Weights of a small sound classifier: trained on melodies that start on their tonic, played by one synthesised instrument, 41.3 epochs.
Rows from block 3 of a small sound classifier, named by matrix and row number. Rows with one number within an expert belong to one neuron, the router's apart. Each number is 500 + 25 x the weight over its row's rms, rounded and kept within 0 to 999. All counts start at 0. Numbers have three digits each.
After each expert's rows are labels from the 100 clips, of 14976, where the router gives the expert most weight on average: "top examples" is what is common among them. Only what is clearly more common there than usual is listed. The data: melodies that start on their tonic, played by one synthesised instrument.
# router: slot weights (model.blocks.3.mlp.router.weight, 16x384, trained with AdamW), inputs 0-95
# gate: expert gate (model.blocks.3.mlp.gate, 8x96x384), inputs 0-95
# up: expert up (model.blocks.3.mlp.up, 8x96x384), inputs 0-95
# down: expert down (model.blocks.3.mlp.down, 8x384x96, transposed), outputs 0-95

# expert 1
router.2:496486564531486468499515475486472547479497470499483510470509523505477538524474523525505503513498502537536485507487498517530487488489530512446501504487446486541503441470536492455520467500523459484484503510554496495487524505485499514514505498488528530520519524496497481480472495524519505504
router.3:487491538541488487483532481506519524466470468514485528509453533517487529529492525541541487512517490541501500515478481542550513509523513538481485516497470502526516463486549478444491465535508460524497497491517525535478511500505465531512539522524522550510482519512498495485465500501497495496
gate.0:493489491496517525493501498510492524491501501500500498500500504494500500510502572625500357498504501567500500503499495499495501502506501501484503500514500500500499501487500483505500502502505490501502501512506550500499500499500500500504535501498499498632491499500500498498489499540500505501
up.0:499497498490503646503502508504497504583501501501500506500501504493499500502487501575499567497505508441501500503498506497492500500504482502479552500502500504507499500473499495503500500500502500501504500608509527500499502500498500500500490500496494499523500500503499501488488497607500504500
down.0:498484492538520509498507441502492496511510541499472492515462512525493469489568499453492521505500497486510450487507549480498504537505548577512554502497500494498503499508497503485476511513509502500560516479520496496460506505525550544552504504457481500490504504514504488506493476426413509546
top examples: sine tone

# expert 5
router.10:530496514483508504511458501472493468518543508486514527496451483506487535478474458465511534516507501422497497521484469506481479503475441513508499493539490500481487529474502524509494478513499521483476496477479417482497507502509517525504476484517491469488583461497467511527539498489491541517
router.11:530522511513510491505447477466513482504537487497531503528470488482479519488486476487539513521495513438496517544494477514491488496502427489524516487515476493482509518456510509492500492522496516482486493455487444472489501501526499530474487488531502466487573479489481511532520500470479516528
gate.0:502527515474505448510500517498515500501500497506500506501500512498499501467487499500509500498461518500501492488502496504499488507501507465508488522503527510500500502482503529519549500500492501494498493506477499478508501515510485495501505472513512498500493498505500540499514495297504496509
up.0:504469475515500368492510516493519547467500501489503482479493496512498500502500499493499429489510500501490519472500504496485488497504499502499533498500498575499499487511496500432508500501500516499520500493493492598502498511500575508501483506491518492484513484497501507490495498535503505497
down.0:501499544450531535488503498485494480479491440446499476503500461516469501500495528494535473461510496485496495488508506494571485511504500502498465458520494497501539469488500517464466505516482514498498495453498504498509479497483513481520510492511575491501484492480498500516517500482499520501
top examples: flute-like; tonic: C; white noise

# expert 3
router.6:518520497480508493516514513517455480475480478468489531519473564520479560516518501533530469520526491515512483513518508491514504550497466532453508536523501507482501468494556494494526495491528456529504487474487494509478529516473501573520511534516498537507502524496468496533484505512502502489
router.7:520485522508477513515534510511502497460478486481515544522503562532487549488523480520545471531504516512526510480507481467544503519518507498466493520498501496479504474516545498482530495477491460516492496431482514464484535512478482554521538548477506505485496554525501508482472499493482527490
gate.7:498507497500500498505505502486504500492505500495500461500495470499508500499517501485501325509494499500499502500500466500500499500502508499472495492497511500500499502489500517494499496493498500492499480493504500496500500494509493500500497503501509507500523420500499392504496500514490499500
up.7:500503497503501341502501500535506500487505500497500516500504457498502502500509501501500189499500499499495501500500497500498496529504500507623506495492509500499498502460500502482492497491500501496506500495504500500500500500503501501502498505500530500497510428504499491501405500525508506500
down.7:676501504507497494500500495501500498500500499502498493495501502507500491500500494501500500501498496498498500495499500500500500500491501503500553501495500500496499498504446505501498477508499488499501509500500500500501500461499497545500500498500283508501500350438406501500500500498500494499
top examples: the note F; tonic: F

# expert 0
router.0:510494521494510484493477472477488509510558486478553492521440491511469529521488488499575492514466493480494504508488462508521501506481494485516492495538447474489540526425541493485488470526546507489479485496523465505488507501480476551467507504515491493506562487493486473511508485497485509488
router.1:515458490481514473515478473454473505498538483495543485510456488514458533511479481517564512512473512483482507513475462503500500502496472467520504490540480456499540518424515501494497483522567504516488485501507473473508519514501464533483502516532476481500574490463476489530518480485472546490
gate.6:460499514504503500502520500515489490487499500483500509500500496505498489435515485460509504499500500519504508499506557505500498493496501498715466499500500504519499504522503497508448503498549483529496458558499516480500483502500420504498487499499500504522476509486500489524488500529500437499
up.6:496505500501500503506503497500423490462488506494498501495500492505499500525500498494497377494500503500507501500504481501503498507499482498412488499500500500475498494528497487495502503503479499509500497497499503433500495500500501497500501500500499507563518516500500498504506501495500497500
down.6:478507549502499605534514498551502486500532512516502493537502502523506602514499471507498503499519501504493502500426490502494501494497508501503507498486530501493519495501518510464465500513499508498512514494452509521494440509505470494498544525495503498501502511479472520490501492497448500494
top examples: staccato; pace: slow

# expert 7
router.14:499498517493496477512469478492509499524538507494539517521458512493471548506462431499528513497499512439501506501511449511507483501490441504512518482522493488501504512471519522518503458500525521470479511509489433472524496506530489530507479486531468485497552472485466485533535492479467531481
router.15:510511516490493471501441461477511499517525509471542510518447502491455526499469444518537492543476511454496488514505472503517470502476447517513500495538464503506505514453529483495490490516518505501475517504494475461490519513520493541514486497511499501486545505508492490507504492449472535493
gate.6:502505496496504475491504519501494503501447501501501485495500500496495504518489502491464164505495501502500500504499465498498502502501500502470622502492505499500501500504498483505502505499489497499501500501500511506500494500502500518508500558499512500639502472494499484500498505510501500504
up.6:504500500501500419496499516500499519498465520500501499501500496500501500502500500498497282500499500506489498498500405500500495499499502504475571498500488497499501489507500500506502501501480496498500512503501499492500496497504500502502497500503504500703500487499500492500504494494500488500
down.6:507493496500500508495566561505498504482513488506505533489511523507496507496493596544479470489435485507508463477501508483502509500502564512531512486480521505498498407498495501485518508498501495488479500535506589536504484499518501497501519500465498503493513501499507495501498495458500489499
top examples: thin (high-pass); bass guitar-like; pink noise

# expert 6
router.12:485469519495521486489526562464510544512512491509502509484536492505474470546507546548490498475474454561493511495497499500494494470517533493500491492467504526485506502471466506487503511507511509504483478542538561475514502499510517489477509503469488478524477483497518494487517488569497464476
router.13:481479515515511501496495550504530565514523454498487507501512499498498504535507550562503489485487481557480521476489459500483482471506554497514493504483515540505493491490479537488492508504497516482514480549567563457493492513495501468511515503499480495527486478462513499486515503548486489486
gate.0:493499475502509497476484503497481440548494502508499498474593548499496498506496457582500527489501500474495503506501559503488500501508538503475438500504523577488500472477500496484482501506497500522500495504678505541494470494495502499490493484495513501495520508496501406493516491452499489495
up.0:492500504478500491487524489506490466491502503501491497462500501481496500503500499501507557500500497506492501503501556499499496502505580514478500495501494506490485500496500492482501497504506492507492502613628509500496489499499503500496602501501500499506517498498502496501506507509499500498
down.0:520522500482510496499577489499539498480495475502476526508498491495508513500499506489497498509490512510527479494528494550527488504502533515496501442497503482512500505524535511500500580501471503516491495535533506591491499503503496523506500508487466521494550510498497502583512502544498537507
top examples: pace: fast; staccato

# expert 2
router.4:496507467524497530534474495492520456489515523536480523494512466495509491503477463466490521526521489450489515499498539498462505499468469525507480538535525533472483501514470528506524504492485492474521525461471454538502506503520522492475434497508495483491476493498486465542530513446513523493
router.5:510508460515504553497470505496496452530516537501501529461519483508516498479468466457480515525489481444522517502517526496489510491479441543497530505494513508501495528507494515538490511501478513476516514482451431514502501533524500490528430471520497497483499480489472528541525506426492487523
gate.0:500522498504498475492500504490495497532503494506500499505486494491501501498511500487505520514504518494479505471500580539502523482501500500518412486501502599466498503325501498473499495500501501494491518529487501492536495491502560506577522499500487505485482498515516468499498492414500502533
up.0:497464500548500630489472497528500501513501503509500485502446467488500471579485499489502483515489506484495503490496507520501506496497500484487648491501558545500501496474504512452497605506501451500472535517452505494501489492538529497504506496513454498480529483461500505499494499382501514508
down.0:493485460471472507481497507502477486503478517549472510494520517516496460490486516539476509477499493529514504477442498504531489513505501520507521534469529505470471525495430491505500530500496524521500545500489501497491560510485478505506480504497492486488503504497494464505499476513482530498
top examples: pace: slow

# expert 4
router.8:537510526501494489524489484497468488442513503478523520525484523509483543483489489504535432527513502477518526508514509512504527524477464535512504531538517508505498476477524479516487496513527468521501489462485477522513522530460525540493524545522508512483553510511481503505452501478499519531
router.9:524506533472505491518459500455473512484555479481522504507480508481458535491482481504538502515496498468501517510487490531484472493504442495515506486563518527481485532471541505496506481503537518482488509496482434517489514492499513543483497510546484493466552514480469492538521519459475508522
gate.6:496501513485500459522494493465492506554513478495501472512501502498494503474474458515486444526512499505508503505501506500501500511495491506502508457489496497499500499471498499511491499497531502554564496515506494503484500537499495497501507500489499498510460483502503567494501500516496460492
up.6:497499495500495500501499495516499449522474503495502507508512500500494500418476499507506501507503502527518513494501514497499491500499503508540519496424495499499498501488500499493503500495562497504499482506500502497502505498421498500500472500489499504455536510496504501499502499619500492497
down.6:500504492508494499497498513466521512544523519501504496519526510498509562474486501516497522433488493501512506497493508477487494467524507472503488523493483527508521533497489485503534506490502504509460496505509495530542464519498480511474500486496472494501492504495482501504499524506491538505
top examples: quiet level; tonic: G#; marimba-like